python train.py --encoder_norm="rmsnorm" --encoder_fused_qkv=true --encoder_qk_norm=false --encoder_drop_path=0.1 --decoder_qk_norm=false --decoder_parallel_block=true --beta1=0.95 --epochs=20.0 --lr_schedule="linear"
Rows from block 3 of the audio encoder of a small audio captioner, named by matrix and row number. Rows with one number belong to one neuron. Each number is 128 + 32 x the weight over its row's rms, rounded and kept within 0 to 255. All counts start at 0.
After each neuron's rows are labels from the 100 clips, of 14848, where the neuron reaches its highest value: "top examples" is what is common among them. Only what is clearly more common there than usual is listed. The data: single notes of 20 synthesised instruments. In brackets: how many of the 100.
# fc1: MLP up (encoder.blocks.3.mlp.fc1.weight, 768x192), inputs 0-95
# fc2: MLP down (encoder.blocks.3.mlp.fc2.weight, 192x768, transposed), outputs 0-95

fc1.615 [190  83 119 151 167 165 106 177 141 125  77 142 139 144 125  83 160  71 158 172  97 121 197  94 129  60 127 117 148  91 147  97 102 136 130 130  95 151  91 133 132 143 141 129 208 145  78  77  80 110  83 141 139 135 186  78 110 128 174 108 131  95 126  94  76  91 142 140 146 130 151 162 114 182 161 177 172 103  74 111 140 146 127 152  79 113 148 158 108 160 103 136 174 118 208 134]
fc2.615 [138  93 114 124 159 126 133 106 150  68 166 124 163 118 127   0  94 159 131 120 138 139 121 151 156 112 116 189 147  95 114 178 159 118 133  95 158 106  66  94 149 132 133  98 112 142 127 115 178 146 121 105 115 142 149 168 162 122 106 122 123 134 160 132 151 133  97 136 100 154  79 108 126  93 139 100 117 116 114 144 106  55 167 147 155 118  97  49 154 111 144 133  73 139  67 146]
top examples: short note (64); octave 2 (37)

fc1.382 [ 76 102 148 162 161 123 151 129 194 108  89  83 163 132 170 159 121 154  47 152 118 155 110 133 172  98 108 140  95 114 117 115 137 143 167 116 164 148  89  72 140 172 170  70 142  81 139  91 170 146 119 138 146  32 110 129 170  66 148 165 182  55 103 106 111  90 128 120 117 130 106 159 133 125 107 145 110 159 219 191 177 127 143 122 133 104 105 125 109 144 149 136 115 124 152 141]
fc2.382 [109 152 151 102  97 149 131 171 157  72 145 111 114 129 122 188 195 162 128 115 109  57  77 137 134 109 189 147 154 168  97 157 133  32 122 173  72 113 155 142 151 142 123 124  73 181 122 158 155 122 141 124  92 156 163 139 102 139 133 157 121 134 130 160 147 142 165 145  64  99 165  97 158 120 172 112 111 141  80 172  86 107 102 109 129 142 135 122  95 124 163 193  85 113 140 100]
top examples: octave 5 (84); A (52); note: A5 (52)

fc1.349 [142  67 170 162 186 149 126 115 142 130 133 103 109 115 163 115  84 143  82 127 136 109 107 103 107 179  93  80  94 145 140  86 105 144 130  51 120  72 109 141 158 125 139 119 173 108 115 132 102 182 111 101  91 117 118 121 132  97 167 192  73 171 158 166 146  55 157 104 204 105 103 117 119 144 167 153 126 123 198 172 109 148  64 113 147 158 112 149 147 181 162 174 163  29 140 102]
fc2.349 [150 126  94 143 143 115  99 160 159 164 133 113 135 147  71 126 147 214 118  92 123 163 156 159 135  95 172 166 151 134 108 123 159 119 148 121 107 116  66 145 106 186 170 137 135 188 124 143 124  69 213 115 150 110 115  99 165 104  78 106 127 167 114 102 134 132  69 102 123 165 155 147  91  98 187 119 171 123 138 133  82 149  95 124 101 163 152 184 160 112 148 156  92 113 111 116]
top examples: octave 5 (99); G# (59); note: G#5 (58)

fc1.94 [168 153 130 165  79 196 137 127 100 124 168 128 120 121 147  91 130  70 104 199 149  76 105  89 117 166 174 172 165 133 118 172 116 145 171 125 164  91 136 144 133 149 161 162 127 171  75 159  79 140 161 129 151 117  81  81 119 116 138 109 100  80 112 165 135 157 122 170 158 124 169  98 144  54 164 161  79 145 130 154  86 132 114 116  78 157 114 102 162 136 131 139 131  96 113  76]
fc2.94 [150  70 134 146 106 107 173  79 162 164 130 103 112  78 120   0 125 119 173 163 113 126  60 138 112 110 115 134 110 146 141 151 133 155 136 104 164 163 127 150 100 166 169 140 110 117  79  92 202  96 211  86 153 104 105 152 129  84 146 152 181 100 172 151 183 166 104 108 122 119 144  88 155 111  88 121 175 123 147 161 193 103 150 105 115 154 119 135 140  93 112 149 142  85 133 210]
top examples: octave 3 (72); pitch class: G# (39); note: G#3 (29); note: B3 (29)

fc1.565 [147  69  62 159 141 102 155  51 129 128  94 114 192  98 115 177 123 141 124 114 121 123  83 171 115 127 103  98 159 187 155 138 150  93 198 142 119 143 109  87 125 146 134 159 139 102 134 132 142  54 107  99 149  77 160 132 204  59  67 175  92 147 107 155  94 180 197 130  69 111 177 116 143 133 112 126 147 150 128 157 115 132 124 101 177 126  39 146 107 160 105 141 132 154 112 113]
fc2.565 [ 90 138 130 114 109 169 139 142 100 151  98 123 131 129 122 158 103 122 111 187 206 119 155 100 123 158 134 152  81 109 127 128 159  76 149  73 105 121 169 181  99 156 124 163 136 146 164 169  93 111 108  76 126 160 118 119 154  90 127 104 205 130 137  79  62 127 145 122  82 167 142 130 152 117 215 118 114  95 108 195 140  49 176 137 139 144  64  80 163 123 110 131 130  90  99 136]
top examples: marimba-like (40); note: B2 (28)

fc1.190 [107 130 128 143 134 157 110 137 111 177 122 154 143  69 133 179 106  93 134 131  73 173 117 134 131 142 113 117 104 142 183 109 159 154 157 123 170  99 106 149 131 109 142 106 137 107 123 161 148 196  84 116  93 149 106 163 168  82 124 194 150 200 192 135 167  88 117 174 145  34 115 120 110 113 172  90 170 115 119 121 113 131 101 178 143 124 187 175  72 165 154  64 104 111 126  95]
fc2.190 [145 122 133 156 144 134 184 104 197 162 208  96 118  83 128 166  43 123  94  86 107 186 124 167 135 110 164 145  79 113 148 142 121 117  83 123 154 186 132 151 143  77 189 158 181 179  98 102  98 111 111 115 164  99  91 118  99 129 104  72 141 144 121  90 168 147  77 166 113 171 161 164 173 160  48 195 145 172 110  91 114 132 101 156  79 101 123 152 171 130 161 141 112 111 132 123]
top examples: octave 5 (88); pitch class: G (34); note: G5 (33); note: B5 (30)

fc1.456 [162  96 148 159 136 111  84  75 133 170  66 135 220 119 155 140 118 142 137 125  68  93 106  92 143 151 186 171 129 162 149 104 112 128 142  95 102 135 134  87 102 135 146 152 160 196 125 104  75 123 118 121 108 176 196 149 108 137 126  97 144  89 161 160  95 148 126 132 130 122 149 153 212 129 146 157 136 130 150  96 101 180  91 104  81 118 147  72 153  65 139  89 123 125 149  71]
fc2.456 [130 163 181 139 172 131 134  55 113 112 102 129  91 157 102  93 126 148 177 119 133 164 122 121 161  73 166  93 184 117  94 109 141 138 121 124 111  86 118 135 113 172 169  79 131 155  72 106 130 176 128 128 125 122 169 140 138 167 170 161 115 157 113 134 109 134 143 128 106  97 151 123 145 107 170 127 148 138  73 131 150  99 211 198 142  63 150 130 155 175 103 135 104 112 104 114]
top examples: short note (71); white noise (62)

fc1.428 [175 114  95  64 138 176  93 139 132 148 119 139 136  97 161  82  86 124 121 147 116 119 137 126 121 107  78 176 133 152 102 139 120  96 108  92 134 109 149 133 119 101 129 146 159 134 115 162 164 121 173 109 110 118 180  95 138 113 122 164  96 164 117 114 125 154 101 164 105 100 178 105 121 122 115 137 184  47 137 105 127  82  64 107 175 185 164 165 155 127 129 159  97 131 211 136]
fc2.428 [116 187  97 142 117 169 175 154  85 134 136 143 136 157 143  56 135  97  93  82 107 183 114  98 208  95 146  89 120 127  97 117 103 127 115 116 131 115 107 154 112 124 136 119  93 145  90 168 100  94 122 133 121 159  95 220 137 149 121  92 144 121 111 109 124  93 116 186 131 167 118 142 116  83 150 114 134 152 184 183  86 135 130 129  89 154 120  93  57 109 174 120 111 149 127  86]
top examples: octave 5 (68); clipping (36); text has "clipped" (36); note: C#5 (31)

fc1.678 [111 227 149 169  65 163  90 230  71 165 158 188 106 143 119 131  89 122 177 107 169 102 121 112 158 147 184 153 159 121 122 132 128 110 151 174  98  87 105 163 135 141  93 190 158 114 163 154  83  65  81  94 115 119 184 136 118 140 139  70 127 175 119 164  85 163 127 134 118 110 118 143 124 133  92 122  51  96  84 114  90 136  98 155 100 169 127 141  97 156 122 111 152 159 118 117]
fc2.678 [173 136  87 128 205 144 168 118 142 110 146 128 135 119 166 124 116 154  78  85 139 139  93 131 104  87 132 170 144 120 107 126 153  60 127 190  99 123 121 155 135 123 111 149  85 148  82 124 166 187 170 135 129 150 149 125 127  93  84  81 139 155 132 195 125 118 158 112 123 122 179 109  96 186 187 171 177  76 121 164 106 126 116 104 147 168 156 126  71 106 127  75 112 158  70 136]
top examples: octave 5 (97); E (84); note: E5 (81)

fc1.134 [ 97 163  88 143 154 112 165 133 142 119 124 161  69 150  87 164 134 179 105 102 187 127 154 143 118 137 103 107  90 140  85 142 158 179 115 100 121 155 114 157 148  95 119  79 160  97  74 154 166  70 148 165 100 136 111 144 129  90  82 131 143 114  88  86 144 197 137 143  97 102 122 129 118  93 113 124 158 120 172 175  99 110 119 127 140 114  98 158 126 125 136 123 143 166 153 152]
fc2.134 [159 109 114  98 206 199 109 145 115  84 177 154 152 152 109  68 119 161 132 160 110 180 116 167 135  97 124 156 162 114 159 192 135  95 110 147 124  82  75 104 116 191 117  99 130 127 151 157 179 130 122 130 158 119  81 188 150 116  90 109 163 118 134 160 125 174 159 112  99 157 124 118  56  71 107 121  42 125 194 181 184 116 107  99  87 110 128  78 137 115 153 124  71 103 141 127]
top examples: short note (70); octave 2 (36); white noise (26)

fc1.527 [229  97 168 128 151 112 158 138 138 117 148 127 111 179 142 147 133 155  88 138 135 114 184 174 125 111 158 149 188 108 143 174 159  83 169 150 143 141 130 127 133 107 163 135 142 149 126 153 140 111 135 155 128 133 113 126 182  97 103 166 126 118  86  94 144  61 112 136 103 126 169 147 123 177  92 111  88  92 101 116 120 147 134 183 227 120 139 154 133 125 157 129 115 184  16 134]
fc2.527 [110 149 118 112 134  90 138 128 131 140 134  80 200 117 140 125 166 177 115 118  90 147 127  77 108 178 149 110 172 142  66  70 131  80 107 147 107  93 162 125 132 159 140 161 111 158 176 124 152  94 137  61  65 145 175 112 134  97 124 126 175 145 134 139  59 153 116 126  97 119 118 192 183 124  99 165  95 201 157  96 150  35  75 125 144  83 132  88 140 116 155 117 104 117 161 105]
top examples: marimba-like (31); note: B4 (27)

fc1.640 [ 71 185 127 118 133 118 117  91  47 169 186  81 187 117 158 127 117 115 141 184 178 112 165 108 147 129  93 168 151 135 188 125 150  83 106 118 131  92 124  96 143 138 148 171 149 138 133 141 116  98 146 106  86 121 167 117 133 127 144 130 129  69  86 140 128 156 106 123 127 105 135  42 173 139  95  91 103 110 148  40 112 133 137  98 157 118 129 168 111  92 157 149 104 143 155 164]
fc2.640 [129 131  82 172 164 192  69  96  91 138 145 137 182 161 130 157 218 120 141 121 150  52 165 124 180 119 126 121 165 215 105 134 147 114 125 122  67 182 134 107 129 111  64 183  88 101  63 127 147 155 155 149 136 118 162 168 175 141 121  93 127 109 164 157 146 159  69 173 111 112 151 172 110 122 185 184 137 135 157 155  87 122 126 134 126 126 100 167 140  62  94 119 105 159 119 137]
top examples: octave 5 (99); note: D5 (54); pitch class: D (54); note: C#5 (45)

fc1.329 [124 146 182 137 164 164 179 166 128 116 156  70 159 168 126 191  69  74 118 125 105 152 184  59 154 113 114 155 166 172 123 138 118 128 154 205 110 120 118  44  77 118 174 162  78 101 149 142  93 182 117 141 112 104  99  94 180 109  87  99 127 130  92 146 136 150 133 176 161 155 140 172 134 139 167 147  91 139  97 112 128 119 102 115 136 117 111  99 111  97 105 114  81 153 103  73]
fc2.329 [141  56  45 120 113 115 168  94 149 182 111 197 150 144 144 155  85  79 123 131 128 149 147 175 118 149 167 125  79 104 142 177 139  43 125 117 156 129 138 129 158 177 106 185 158 182 116 120  98 118 120 129 111 134 140 125 107 121  97 129 103 139 147 109 125 136  92 111 206 160 108 142 109 176 126 127 136 188 131 178 145  70 151  88 152 144  90 108 127 162 119  89 166 120 132 120]
top examples: marimba-like (42); note: D#6 (32)

fc1.725 [174 183 178 161  75 124 151 180  91 176 177 189 157 131 139 122  51 160 116 101 106 110 125 192 144 171 139 149 101  68 142 149 150 140 141 119 123 115 121 149 130 102 107 158 159  77 163 164 106 124  79 128 140  77 144 107 135 179 153 176 143 118 104 148  85 129 154 161 138  78  85 148 139 108 120 197  73 105 100 109  94 127 176  83 130 133 104 173  80 149 132  84 106 114 113 192]
fc2.725 [151  98 148 137 184 100 166 169 152 153 134 138 115 106 130 135 140 148  97  43 165  94 139 129  86  59 106 118  92 126  91 132 165 105 128 149  82 101 144 164 118 135 130 175 154 107  34 158 127 159 136 132 151 128 137 138 101 120  80  96 229 143 132 174 161 149 117 214  56  68 101 184 139 151 186 146 137 123 127 112  85 117  70 166  93 123 173 167  93 110 121 108 172 110 110 227]
top examples: octave 5 (99); F (58); note: F5 (58)

fc1.251 [ 52 153 119 108 137 181  86 120 113 145 162  64  88 109 108  99 123 135 146 106 110 143 152 132 119 154  43  73 127 145 102 186 116 146 110 110  65 180  73 138 136 142 164 146 168 115 103 131 112  78 182 143 123 164 132  74 168 128 141 146 121 135  50  65 126 125 122 119 123  80 118 128 134 144 122 140 140 144  93 146 152 126 112 150  89 129 103 117 121  68 123 114 160 123 155 122]
fc2.251 [120 113 155 116 108 192  89 128 148 141 128 141 130  80  67   0 126  66 102 110 122 146 147 169 118 183 159 111 107 121 151 157  87 120 172 123  89 152 132 113 132 133 125 121 117 148 152 133  67 157 127 139 102 130 168 131 187 182 149 169   6 107 139 108 133 122 105 108 146  95 154 149 149 146 116 148 182 107  76 131 110 151  91 105   0 145 118 199 105 110  83 108 144 132 154 170]
top examples: short note (64)